{
  "train_examples": 78125,
  "spec_augment": true,
  "targets": ["oscillator", "envelope"],
  "num_classes": [10, 4],
  "activation": "swiglu",
  "parallel_block": false,
  "drop_path": 0.15,
  "positions": "learned",
  "pooling": "mean",
  "shampoo_beta": 0.95,
  "eps": 1e-08,
  "one_sided": false,
  "steps": 40000,
  "adamw_weight_decay_other_params": 0.05
}
Rows from block 2 of a small sound classifier, named by matrix and row number. Rows with one number belong to one neuron. Each number is 128 + 32 x the weight over its row's rms, rounded and kept within 0 to 255. All counts start at 0. Numbers have three digits each.
Before each neuron's rows are labels from the 100 clips, of 14976, where the neuron reaches its largest size: "strongest on" is what is common among them; "loudest" is the band of the loudest frequency at the time of the peak. Only what is clearly more common there than usual is listed. The data: notes from a synthesiser with random patches.
# gate: MLP gate (model.blocks.2.mlp.gate.weight, 672x256), inputs 86-171
# fc1: MLP up (model.blocks.2.mlp.fc1.weight, 672x256), inputs 86-171
# fc2: MLP down (model.blocks.2.mlp.fc2.weight, 256x672, transposed), outputs 86-171

strongest on: hard sync
loudest: 500 to 1000 Hz
gate.597:153151160128140135119191150129117049183160118134130091137159136123109084149091097164165133121119107081161080166173099135069111100087120178157066110150121145119102134158133147160112145146144155183155122128106145090155114107104184105128109156158134128174096057
fc1.597:100144140184120159141167145137146121174107059218119106144198121171176070185115126107087141186069099093171150163210107119129113161128142131162095115187103161158118132152132169155121094108120123199115125128114094106155104154143148131122167098179114113151108123
fc2.597:108136190159147151161134116128086148155126187148078129195092096107164118142109150126103129138119121107094061128097093144132093110146113112160100119171158115133129151104113138139139096126130126072114158138125143125085118062141138086207091178143133116139078092

strongest on: glide; square; triangle; pitch class: F
loudest: 250 to 500 Hz
gate.240:156117150164170123141150129123147131125101113098134039160097129147063148173189170113124078075070159116183174132141105144084121137134151162073099089181123108110076132102124186092114121157146132124118095123148136125179116090081104062141104103126144143162084131
fc1.240:095105150104087109098135158142141126179106121127143186141149076137187095176066061158163112174154083158155135159124154085179118134122131136203111175067143103138095138146144059121094136180151135182139150122118096140097102141156135126103103102137098120094176161
fc2.240:164068100100063175074115114126179145140176166205136183141111112118138121092049102137153143136164164152127112189075085126177141151119115159132158172155089134175115210153118115122102177121138101068097084114189169171158130149148110135215119123090161105146146084

strongest on: bass register; resonance; ring modulation
loudest: 250 to 500 Hz; 500 to 1000 Hz
gate.143:127143119125137114064094118171150143077100141130162101152112124149144129127102104111148126116150112180178190110116103117175117131188174070159104109153143098143147170134146109150140113086152186107077080170122122149108123103171136125130130147147079127176139116
fc1.143:124157138119107084139150079103144088127163138165102212110162171141120138095159136107071125122093150147222088088107125145151124129133104120130197141130095133107150143129111153144145101122062103098184081122142175111129117039143114141151142099076092150107208183
fc2.143:104190145116137138122173153110134098141126191152148151149147175170101135112115085060090120153101164078185082128195104118146153104171132101084175089175089155096110118146125136140146116132116099075132118112130195060156134081135132103159142115090103099116183138

strongest on: notch; harmonic FM
loudest: 1000 to 2000 Hz
gate.595:126146136137075113166041142115177126145098200134149065108161133148112140104099142187150133183119121096144131144081174070098168168141153147117077181121132102109082116127169144106111117128064129095099118130133110134124158210098174118115116142142092098169172075
fc1.595:118112123127140126097201054142099150137176100101105181156110117121148139167155149085089125054162158178130155126174063205173116056153125127113205099131098165111133114170128130154135147121193134149177148146117177134085141013112086130106150139106150141069102169
fc2.595:117167108161101100133119133130166142109130081100168143198109107135186060105199123116091114083176151166119171136075139116093126140115039141091172129113138160114185100131094155098173150133138113094135159170110155104171190112107085112086139160131076126167125131

strongest on: bass register; detuned saws
loudest: 250 to 500 Hz
gate.387:147117125151114123108143095150145086108073091141096135042130174210135152136122120179096117148185197081169136146108144080142148139149107122109169085108098122170094092127136083162133125113135091116177147137115161161175129107156085165111125115137075188131134149
fc1.387:062113107138187107146119143192142078122159130073123107175150077136157107142109134139172100083119017157074117143110141168129060169114168138093089141128150160112094132122120148164141119125149071146130095080101124168121112129104070182173154136147169095154165126
fc2.387:159151180138136136132110189172098127119123127162119156175092134116115168062107118109197061096123099175082018072086119165163152136121122168122143130123167098118127096160089112147100140139109131096153176142102169089125103135140103135177107084174115152145132150

strongest on: noise; high-pass
loudest: 4000 to 8000 Hz
gate.358:109105087095125163186149148163109132142053135144131128125096115144097138122139213115155078076114126159141090101119179150139112158179133158090102143166158161121156149114144162169132154097092163165150154115138126041158138107121118083140148100127114163104082168
fc1.358:158146120134117098094123117150150110147097217088132166121140131090144124131122077126141134102147159169059123163101185126117099177158185083176131097145139175093182086142152139177165180107166134128191157098158091117134155069152091161115146089112143130203143143
fc2.358:161121098160129083143161167140141164121148160069096147120177099133092086159143127179095144135078085118137095117142056115106127106099128140169113159210146208081135138137138100131141138154188182096101100079172138084111131102175088167172125114118162079132113123

strongest on: noise; no filter
loudest: 4000 to 8000 Hz
gate.18:109135047156116186123128147139165110148170154179177184076149104119116130145141121038116106062153174135109133099125120109172093161153117166079130174120162105112103127108165123098179124161102134127138108075176115205178093096142146209104109147118118137101085156
fc1.18:136120173160120104112132155098113114103070124083076092174159153149184119093082136194108153180084100134172124141133131085086143099120125151169175086159062090179084146161119133155086133096155106126115176159090133102069159110099144045149144116118137113143184095
fc2.18:136158176122078208105133116177144138156138138111126130129084161170226118152090134102145133164104108102098130139173172137124148095073160159086141122075120153115127099127162138115129161097207143151121155097140153195127175144157103146105120191084182100153131122

strongest on: high-pass; detuned saws
loudest: 1000 to 2000 Hz; 2000 to 4000 Hz
gate.22:102140132107118110124078119047108080143139178063159100101116147135132072115177121075143151139163113088154112098093169088183166171167154086104088140122097139141039118098167142153092067104079085135063126139102081161170078123136098149156134093103128096113170151
fc1.22:121127134136135160217137065107128163175140113055111177097122093063122138136138133145153181072114062152107182098087111148134122174190117117087134095146141132156119134071155075125095115154114100124096134148042092075146116105161102114161095138090088153080176148
fc2.22:053116104151149155126093163111139135115136155141144134145109195074138146123104136109075177174134067094111194113090138137113157121119071076134116143076145135134108108152196151138124080132131062151100143181154165154140122128108119152112139174126194102110115146

strongest on: square; pitch class: A#; pitch class: F
loudest: 500 to 1000 Hz
gate.665:107147100175133175152109062164086134123147088126115062165164130154096165154120152105133111097103154158146125146095151133041126114167056095096135109102160091123118160155113113140143104127112162144096171140162161110106080145129133134110153094114078104129088036
fc1.665:145125130099123064093106172137142161142109126158154159090137160128084113070156045141149136120144135152114131158166108087189138147069175196171095144114141142150115145118147149111098121182102120124173069130139095139179150122151151125173121141101151180148129213
fc2.665:133105092108114097166164170164078083105106086172103164089139186126144176132125117050047135099129123187121115188119191133100115119185149132187159150165089130041127086160135140131109179123079108115156144158140080135063121135119119173110173108165146150131146142

strongest on: low-pass; pitch class: A
loudest: 250 to 500 Hz
gate.382:055101125113133106083173145110113096165164167168132121141109177165098164139115142173143100113116144152124136180141140075140153157168133129106181141197078148143077099152132111122108097112132118079082118184096159159023157150169132144113136104125154173120129130
fc1.382:075103071144141140137125167131121142094137126135143077104093109136141166108104145160152184112158119154125108114104104196096177142112131126102087186175137142137141150163141138193070140112142141069154117115139115107118113120100084141110184091120129168160199126
fc2.382:163134159098131099122124145162080065116118156062143175122098122116135155098153169154131116140160193147138136120208107105123139144133126181139109064180123106089109122135103130135104105112147160144214142120176110139157127189085174126119100106091165194121065123

strongest on: notch; detuned saws
loudest: 500 to 1000 Hz; 250 to 500 Hz
gate.537:166125180131109130030169114129145182206130109140119137108121115088137111114097169128127149113069205125072154104176122124154112127140061080138154096181112100127129114185120124118143140108128147084127181147152147127098161168156213078136119091156118188113148061
fc1.537:114151087130171108217111137127122070089133108103141127150127171172120121130176105122142083170147081168181117138077166115114146115133210145155094174083134114161134094044160157165112106124151134192146068132130105073152089060116075155100151157107128117175137176
fc2.537:101095153016133134166092120051130074117113148107171119143087096148065066116144100113126136105181169123141109146154133103130143155117096136175137075096152177162078177149195088098135108161164145124114135136099105152150118139154111077171167178147159157142136103

strongest on: low-pass; harmonic FM
loudest: 1000 to 2000 Hz; 500 to 1000 Hz
gate.313:144090139144169160094166117125158108132136086132094135131132170125157117117143061085123104051137047179088171141155138158163122085135108110144152074136105136140103145109088112136110128144112159138158143129104153158129095142156096064123163136127149061133176098
fc1.313:126090090116150116120134175111148094153120124110067169116120171128135092118126062068126153095154068121058201140157149145173117129134117121111160131151117188139123107141107121155121118171110160149165120139113144158095084126151149098121154150140121072104156090
fc2.313:026120149151113162160138132052043162172089105041136172085099144125120155138125086160157146114102151124125122124106161151175146156106100116062120115144217146063111165084132184161105113149158167189102179179112129079105138111146100119105145109162117074100108126

strongest on: noise; swell; drive; filter: notch
loudest: 4000 to 8000 Hz
gate.521:137105173120098188150089227145144112117126080195133108100107130111092114126186183091164138145112147147152125150157112138110152134162095142156118144113142081129073184158202214113143120162176141135147149142148130109178126151122121077099086100130137142178136132
fc1.521:130109115037128131141129161101127143135078106142107138141089125097153110086180177179090108165152146086136135170106168169123110144124152173150118097132100113167143091134092109121198118106137071093073140150077117149092158093104078163114129076175213141104102103
fc2.521:235109121146143139112135151130115141135099086152077121130173156122172127104101057141200138170156065133116087106148112110111158141143174079061208153061121145137180077119125158084155106149131139069106109156148106130134115161130087111112199156102120126158135131

strongest on: bass register; detuned saws
loudest: 250 to 500 Hz
gate.185:164111065111155136079106154162066111099069155140175124090121113105158132085140079130085082154209144116070087107196168129135127071055082168136169108124091110118143149164076200144078107089126166105136125124121104157123169146182124085097136127082153104163206086
fc1.185:095151071134084083126171162084102099114136104137136134199152106160081148173103147142121154128058121146132138168130163123123149155136129185182149124176157096168147151138200093133122084135162126162115129124086100134118139129148155160096122103200113091122088152
fc2.185:111094181099076153141128152098137139152144099084108139146126156140132086174130134098107066106163110128126120145137091133140122154102082162077174144096119101132159123090147129089175101131105148133134143168104084112144067129143112156123138168069134163168047137

strongest on: detuned saws; notch
loudest: 250 to 500 Hz; 500 to 1000 Hz
gate.561:160080127126131133095190155170120124126175121167135138091137103118148103122107100114104154152153169172083107196181097147087105113130092133130163164073133093099210155184143104107182189091121173134111092182114149099147174150129096151141123163159189063126082084
fc1.561:146065129137066136100159181094113168128164099187116114156057140084116126102201124072133170156177139129128076182158091172135131158092091107129160147112184121133161128134086139115109126130135099097133141151120116149117155116145143120126173127157134074099098143
fc2.561:174161139188125137094114082167166124095153062130091115116169070119162137077113080159133082123135133154091134141159149187120182090110143133108068132175091109125159121135138089130130115102153114149150143171146154124084135153120148127111146140143108141086138100

strongest on: noise; high-pass
loudest: 4000 to 8000 Hz; 2000 to 4000 Hz
gate.215:057078114156102150157132099117144171126079187123117148136079116091175164056182110119140107137115147063142192106139125089095137146183119087147128141147181172163146159149163070128117138161105100166155109107166074133094191096116139188143146089131087190137075064
fc1.215:066073112146150161133148131107165161051116133105116125163118131107108127089168116130153173100162123083174133096167097139125155100155113132192107113130122163140144120090171108127073147117129117162184080155108086100110153078155113177088149164149080235120083119
fc2.215:111153107112173140141113141110154182141114129134147169109126192167144178119166114132134138135109173145155135148078156103136145163067069131119108096119166153158106118109136059167148167152122160122122118158176194158094179106121068168158131115130141074089103163

strongest on: detuned saws
loudest: 500 to 1000 Hz
gate.454:135129092118120132153155123125104145085142133096119136162170112200108178123114089173076150131148186162153095136094104141112123122107102143149154143069127106120120096130117123086096154117173207128114190225180131168165108108090093151098084100099130130197151156
fc1.454:165083148158148084085118113114096136139131107142162074177178170090127096139141165172164126143156198134080145170163120153147115151139131149111083132156157082139092140105109134154139125129137099136130109121070221153110085160213139094148149147170139081109136097
fc2.454:123170161041111125162081117133143124118165108174135125133154098142168163105104169157118113114195130167095161065116099131106155129056191141143175129094126130134131105130105125107166150114138167125083112161148125089108147173153146147102149129104156133189076159

strongest on: detuned saws; pitch class: D; pitch class: C#
loudest: 500 to 1000 Hz; 1000 to 2000 Hz
gate.530:125109125065095170147133114138116204128125147143154106159152105137165178111081099115126157105137139127093111119191131122143146124169139096151101151129161138155145148133134168111121142159108111126140139092114146100116157125078156102094132120062129131063182169
fc1.530:085101117084128217205128066160156172097133171111194127144132087068146160097113082129120112120115084137088118156181159184151118123133166095136115148124154159113139096144169160126152138149129111123167117107133114080119152167119144103096113098089145159109223211
fc2.530:130079079101074113089200116086143211099180150190112080109153169113096131102151091164128090053149098162128134118168079111126172122136138166100117127127163152147143133098129134102184065189120138137160130123142108098167098141147112238146118133128114136115147141

strongest on: glide; inharmonic FM; oscillator: triangle
loudest: 250 to 500 Hz; 1000 to 2000 Hz
gate.615:182097125072191170128210176097094055144118168097070095156098167117117160156180121113074069177138145099144123113158112132072149105084153171092169131112172131202113158108134100120077098103091116148116111148123057157090090140119160115128101120157182082153079176
fc1.615:100168138204049110149067124147155191153105104139134144098202095131085065093114148093173168127109061148118129162134132142192123132158085109184089112139111149073127127135121136145152130161163135142132125158138207136166129130164076173107197116096084160094148120
fc2.615:050102138158097113164141146162142149153062042164120127094121143174148123144088119130187124206085157124139146117079173080160165100130112052157112130149085125135072141133113196096095117157118088162173122149142152106123113122163132178154134143095106108108220120

strongest on: high-pass; noise
loudest: 2000 to 4000 Hz
gate.343:116159104083107075130144112197166124167117079111137105163129120143133129152122139145101114152134125099109181144110095140092101183137149115070095125097094116119170152131139130118143164152153181161118132139148175132044153120113147136110121116073164131125111144
fc1.343:124117127159108122160179105134110165124065136150071167163122169142128161092203155151106113149131095110171145166191168084115141125120075169056144188131150145188158167128136116148138107152134133196140140089130129091180137114172175091118078084144143110184124134
fc2.343:148107184182168117154104152190131148117103141132158153118138092090200104060068137143132109112129148113092118115159119075124144102128059125101173112112160144145142046008091081102103135096168174141119152098143145089123117148137120164145060082123119134132082145

strongest on: glide; resonance; triangle; square
loudest: 2000 to 4000 Hz; 500 to 1000 Hz
gate.602:126153131108111178164192098131090082091130115094094132167102105105095080099110152201110062165171101106120095188091151076175190177127118123091159164107145147136080112145110149089075113106103061107156126118118169122107146022136107073130099084184150142152120200
fc1.602:138127153120113119090096134153134155122073100127156150148092121119152145188071194095121169109169110198090087150169143152090059159138167046094173115129118111121130095181142160164057107169187117122153053107132173126159146136140126131073140232151095127191127152
fc2.602:154048131073109093139101158121140128110104142125111134141132164106142142164082185150119119120203159089100087189095130071133063183132135132131095086091087116165115105093051121154125160086180128086102102135137096165148128116178107188126068095157081126139185099

strongest on: glide; filter: high-pass; inharmonic FM
loudest: 4000 to 8000 Hz
gate.361:124114160176135139096154145116138125101105121132089143074135168148090106139150162140186061171144072113112139144117150131185207155151091110065171139144160090122156164125096108172169102080151170088138104115055089128119122141091132115134134148166108115142095152
fc1.361:163119125145138116119136144104146143079171080104135137086168094114148127160128139077071129151130062105148131170178138132162088126116128168118104108101127133145171114150130130143182205150132146152090120158074139190142107120067127061142155086123174195086091076
fc2.361:159172154105110094117124110134189147150154090070180127096121144110127158155125101168060032155147153145140159180171107092126093141128136165110142138159179112129139105122135123119106120166072093169149126133167076146170098096135160135098100170152133117161141097

strongest on: glide; inharmonic FM
loudest: 1000 to 2000 Hz
gate.276:106132115126152091123158100137120149143132119110104159195181105100102181084150187122125092126111175103112179159114100122089118120096129251089128143130125168163158125145143097145080134124106079121111145125097144181104132088080097084148125100142149049121120122
fc1.276:133104121110143136129170084140117100125124141140065174073129069152134101173149120175123065158205125070166110125150117053122146095130117100140085156165141098092182191095084175083141136151144064099127163128147151130037086095081122140190120072194140154173159111
fc2.276:129148082119097109100131114193140104073142105140051148137167106144123141102120078094106125176154123103054149152087131138082165150163142165132122225189137070118160115166136156107202183124130124128153135112160193144141188107093113099135102106109145093125088141

strongest on: square; triangle; pitch class: E
loudest: 250 to 500 Hz
gate.38:141106176132102125120131152152084139142134090096118076160128114140070145098156118170211098098142155094111108130142140086139119161178144098108204093128138164112162126085137129182044091078160114126139049110127087136229090066137135117134153146149164123152182112
fc1.38:127124159124127161167127147077110089141120101116166117099042137158150138080125092158114181137160228106146125156171145116117111195100103060128167142165127109084149170160169168183085107117146088148160090139121074124137106133136164155163168086111155071164128131
fc2.38:152210174171147107094110154204159109094089138161085177136099103161084085160106106106132169140150164159048149107084130107173148140099088079137116073138089150134045071129049156116200174094089150172144093129155108124136112138131084147087146107136081122073112084

strongest on: low-pass; resonance; pitch class: G
loudest: 1000 to 2000 Hz; 2000 to 4000 Hz
gate.372:098064176073126106165144147086152091129080126107131138118160122166086098100116093117134103115141174145158072147127140101117111162076118127069150141085190130137110115108125171104115178130145096181192111137143144111136074121141142066172202138148151125161130093
fc1.372:150064192118105146176147117111213109093078093091099178117138149159088128143104091126145122151138117124118108137111145070093106136100120171109151104079152131114128068111184158075108145119156106175137072160144128145094077121155142089177195157132137110149129108
fc2.372:092137117118220101096155152148144175084100102161123156119097191090144161090165099166148098112080138115124153147115104083126130128127095121173146129160150108127156151084156121120179091133139140097116079160081192139099099124131081107076148067059132155103178089

strongest on: high-pass; resonance; oscillator: inharmonic FM
loudest: 1000 to 2000 Hz
gate.275:114130081101142105073106180117048112102072143153120174174169085162221132118094029153171101146117085200148058107128178158101128144159149152136134085113128148183074123118095164124097134086103144187123135173084176091135136143152120189126087201139177167140155109
fc1.275:201155078110114124167187145128195122154127089090143164120143125175199205102195162133113128114117152126129074165180088148100148149171124111072140104103140153121104120137104154173110136041122118168125127106128070086138183147143109096100164096086115058146099099
fc2.275:099154194141145092181159168132114152122097094114121115129084106137101100134109099123154136136159097113141120113100131137122122125122151046119164126102198112167144189049125135148142142184123162139094187137169152065123092139112133097084136146178120084137164095

strongest on: low-pass; hard sync
loudest: 250 to 500 Hz
gate.475:150189095068206072112123085082116073114133121135175098135120134097114119146118085161074130143149144114101140106143147126096099127153095114120214148151116147196102102150146129132145105138065131143147176148089080064169119135160085075140151143140102090132127106
fc1.475:168135153123175168087088119158133144156158105098114138147178123133088145167173138108148137160107060137173166144118131181094126163054117119119096141118168070095124108166103109101195141163168103108056068090136104172100139110117096113150076063094127124178159159
fc2.475:137134192139120086106123151150124102145133141097122164131231182068189090120119136135131132129158126112120118128115161099116134173131130140118135155104082121150136138100168105127167107104132122130118192134170090151086115149120168076135043147104091165162081077

strongest on: low-pass; band-pass
loudest: 250 to 500 Hz
gate.509:163144138144130131137188148144124089086088111111088164065094122091136201104137135169140162110201127074172109044148053140142139105097143100169107102147163184154096101132107107056115118152116150114103137206122160146169125121110119158099111123131176156161093157
fc1.509:074116122086103151115118087122092146136154125097117121131150100144152031138163128116096118112090114154137167195137197087091201155106112107121193150143078095122133168144177141151162138102143134123153124124066106103079121174150148111195098087154121100093154097
fc2.509:115124115111145175149072102143129175116140147140102131121156103078120195102139096124137132126149174099103104107149092123140120113179161112075159126138160147155174113100119176092145169066164094049106120156141124172123162198177132155122145105137127159138118178

strongest on: low-pass; resonance
loudest: 250 to 500 Hz
gate.152:127119075169158106105141114102097118137120131111191110116074145166123133155149160082100116099115101118128164161132191089140146091096112144115132082142144153139142089190122126150087097160103137156118190180099184057139147157117178155139130162095186173127143074
fc1.152:158168119151117132090052133148085098135122134081140127121066117112063133174187147109104134065184127093142143131188144062120123110108102171091197136126100122147130121127066116123110140131109138121095179186119119096102082144131185128133135156110154116165113117
fc2.152:097129212097135137156077140161104170143117129070126145118063125134096062124142077149092093075125125099094189127126121062133093139093152115102123158140102039078096136122116116161110126176084126118133177144140154116102118097165121117125055109167160133151172137

strongest on: hard sync; pitch class: B; oscillator: harmonic FM
loudest: 500 to 1000 Hz
gate.446:133141126094161096095097125099118134160113093103111072142157148149144112124172103127173030222105088159101156102090102069134167095113117158158155130175184096100137184194106138125152148094182135115162108138079141154138135103105166063106143158120183111187119084
fc1.446:131110144122167118106105176104116139157101098104119055144167146130114145118173122104162056213084112134178115123108108059091159105100170140137110144138173091082129198127088133097147160114192179114170126129099082131149126124099149088117115186116166089167154094
fc2.446:099084072099151101131190166151094124132040100094155113125125162161076127133133093149108065087130113143112106125134086129119117103198090100154142113167156130118120138134149067097156150103113144135095141165110107107087162087133144111142071134146175162133156193

strongest on: notch
loudest: 2000 to 4000 Hz
gate.61:087065110168142158140118187149111175121104159136150102128125117121138149113111083131135155129096163144121138179147153131087170089129148143178133186094099058112128179110120135154102162208126212148127156153126112084125122162062091182107118117189125136134171189
fc1.61:062126111144168146135109154131158153153085115090181124130143129125108135145092097097116182157112130145169088184135168125069182067173134117135097151100051062143116156098165097119159139161080165153063174131118169094130152175059098132152114111177132151128182143
fc2.61:175122121149108136110138119092148078143140122066117079091094154158107145183184163127108140147097173157132126098159116178155092117162160110138181171144150165131074119143154162150190102146091166129148134184095097135120122138098117151158160200108130086187139155

strongest on: ring modulation; inharmonic FM
loudest: 500 to 1000 Hz; 1000 to 2000 Hz
gate.485:139138162140122088094182174059070136154107105162094127187076166104163161146118103095123202143098085074134094136127147143184137198095128126140099159103119153141178117146091110168095126195150110128128172108153132130133173163159155110118141153148083091106112130
fc1.485:162101164127092163135189114142211146131136170105149134130149134102113125146138028146131133112113097172154166142090142132120089116117178132151132102175094125200134076159154095138125153096165148185129140104127123165112076133125178057086163101181177090136169118
fc2.485:131126161124175138115135124070117188138158131195153112128109113166138169137144052185112183118106133155080136160101136146180128132148134108154105177166104164135159151092153131082129168077143164128132125147126129121126121157135114074143085102134165088089105087

strongest on: detuned saws; pitch class: G#; pitch class: A
loudest: 500 to 1000 Hz
gate.53:133109078150128159122227154134118084155069106150063124126180095131175132131115119123083177143096086111151150150183133119134101138150115051104085121142140177142102112176100121191167171177083149056095072146154120207095120125179080132203099147099118136121159124
fc1.53:131164073108177203134099102130141141118118148106133108145110106126075144143187197161112124158124117102122122098098091124114161141105153171107160182196082166145139134116148087118125117090141073144118136152054125141135126119120084135153153055154149197100133151
fc2.53:110086115094115136121105078115129103168086124092084117112110141083073128080104150123111134135064137117148202153107118148131149095095169147151186140082130103193127191074151115176156054114130177156099096169099125112143103115159134129134121091129124166123184235

strongest on: low-pass; triangle; pitch class: D
loudest: 250 to 500 Hz
gate.321:075108082156119070123173097117109132182135156144150162154113116147155090131102087121169177097086125121181097129094131161101158175106129125102142171155117122102174080172160075129120132130160167098139115143083119094105155110174170136098152176146160135124107119
fc1.321:113085091138121189168049088137135104109108131136107154164126137146168064158099105106177086072064100110142119144104107189147128113132131154064143144095155136095094120085076094123066159132153097070126090055110115147127163160075076148151130167096068128144090155
fc2.321:166115106094083115097127181160124146125118126128090113148100132136160154166089146121144148134104137068089053168166186165100074182146069135109106117170124137144111163159179090098113185134142119135123158088173167138109138115134101094141132124157180087159131089

strongest on: square; triangle
loudest: 500 to 1000 Hz
gate.107:164132162119160164090165176093094095159063113107175168144098171155195201127205078110159159113115160143121096126112165162127107126130167171128047151085143128118155095122070128129083145105080094182157163114153093147111145091138168175140140079146133120112131146
fc1.107:145102134150125181120119095125175186194103113189137134121110102071067114148087165166146097137171082100115085112146129103112092164164123171145174100151147113135137138182134102170172069168138140103104132099050184088115142156068106041079183096096089105093104076
fc2.107:161156151085163160139055153093143154104114135156207083083153034098086180111139104125210152103115138074086216164095093175117115131117105107147159142131131115159176082130126134132125118150160129098102144166140096155101179117180127180123185123162174152126096128

strongest on: noise; notch
loudest: 4000 to 8000 Hz
gate.624:108106132111123136191070135093124148084119169139138126155110075166065121118125101088132173126151115169119098083102138195066115120131062149095067146163165112155136167116183124193149147104159162123116087099170139113144091145177120122067190130170132137109105137
fc1.624:056179099137195112144134169090155126138182059122148135107111131114106127157202112113122099158170197130238097086097145120143150101102136131120120110102136121104107105131133099161173166133150140118145117133118113095151139141088164120148157095119111130135147174
fc2.624:121070138118171149102132136170201142123167141081150171099117132119136148162147132147142090132106173165192089111129141123136136170161154084160142151104133113164106103085163137143097147125118155155134130123141065172128126150179113077121163155134078136063175106

strongest on: noise; no filter; envelope: swell
loudest: 4000 to 8000 Hz
gate.545:167084149108128211074116131132130149150113063203121117149123129140114126155135081137107153114165122128081184108179078113120120091172150157180132135132099106043162151113187154183111152123185131080157092131080113109124134131116123103069082144155151116166085150
fc1.545:158110119140144144084112079077144142165090084127185144192171107084149063141149149112081094124159146160122096126144167090096100123136177130136119157121076143110159132146141140153137147104102109126112108099067224103122177109114135144169161123132172130121115086
fc2.545:126045112062170179131092145064038152128080085095168184122159137180147131188125159141116126119123119066164147082172106132056149095179126136140183179086160129098184131109055131104159144101183118140085103126110105165085130136120140088117071164197175161070153141

strongest on: noise; drive
loudest: 4000 to 8000 Hz
gate.471:177120184175119184157083072096142161150098130149185100130095127148145168139085154121113127177092135184168077175204073110136142091183063073132176120120115133098180155141132156137130094136103096092126157151176025178205130063124131106166135146080190136139136119
fc1.471:147097111115115126152136125142150098128111116117058172172154170195098189176142096138153156075100126182146096161064090185150195099112124135106083160058081128147092171141134109189085104147115106117109141137171123075146144104125088141128149136121135143088132159
fc2.471:125138168140130099138125098114136097175135117096117137153058207110137151169163131113114182061158127152140092077130109198208142130159111154158114135138150086165126163122164134154146141155098101119094114119214153189157168139111119084177118141125126157133115168

strongest on: square; pitch class: A#
loudest: 500 to 1000 Hz
gate.322:101127146123168112087179143098094114108147121114125089111112173108119100165136111174137129128126104171113119130137142150166152095095157179140143154115129107095118169065130151158129139065094182178176085131178111205100167171141118169058165157114102117112148089
fc1.322:099109138116172186164185113072117086089132134141132104108130190164137186150178113158076147162161125058130126099132115207098113163099111143064125102163168179082108045087108173176086155122164201185165153119144093103141077159151079160104146157137094102108152049
fc2.322:103126120148105132124150116120032150160069147100117102103125077121130094103170139174103128131121118152130150170065170134099079133183108092134086126102149123182155112140081145122129152079143128178193083173116124098076108081084193148085208093170142123122148148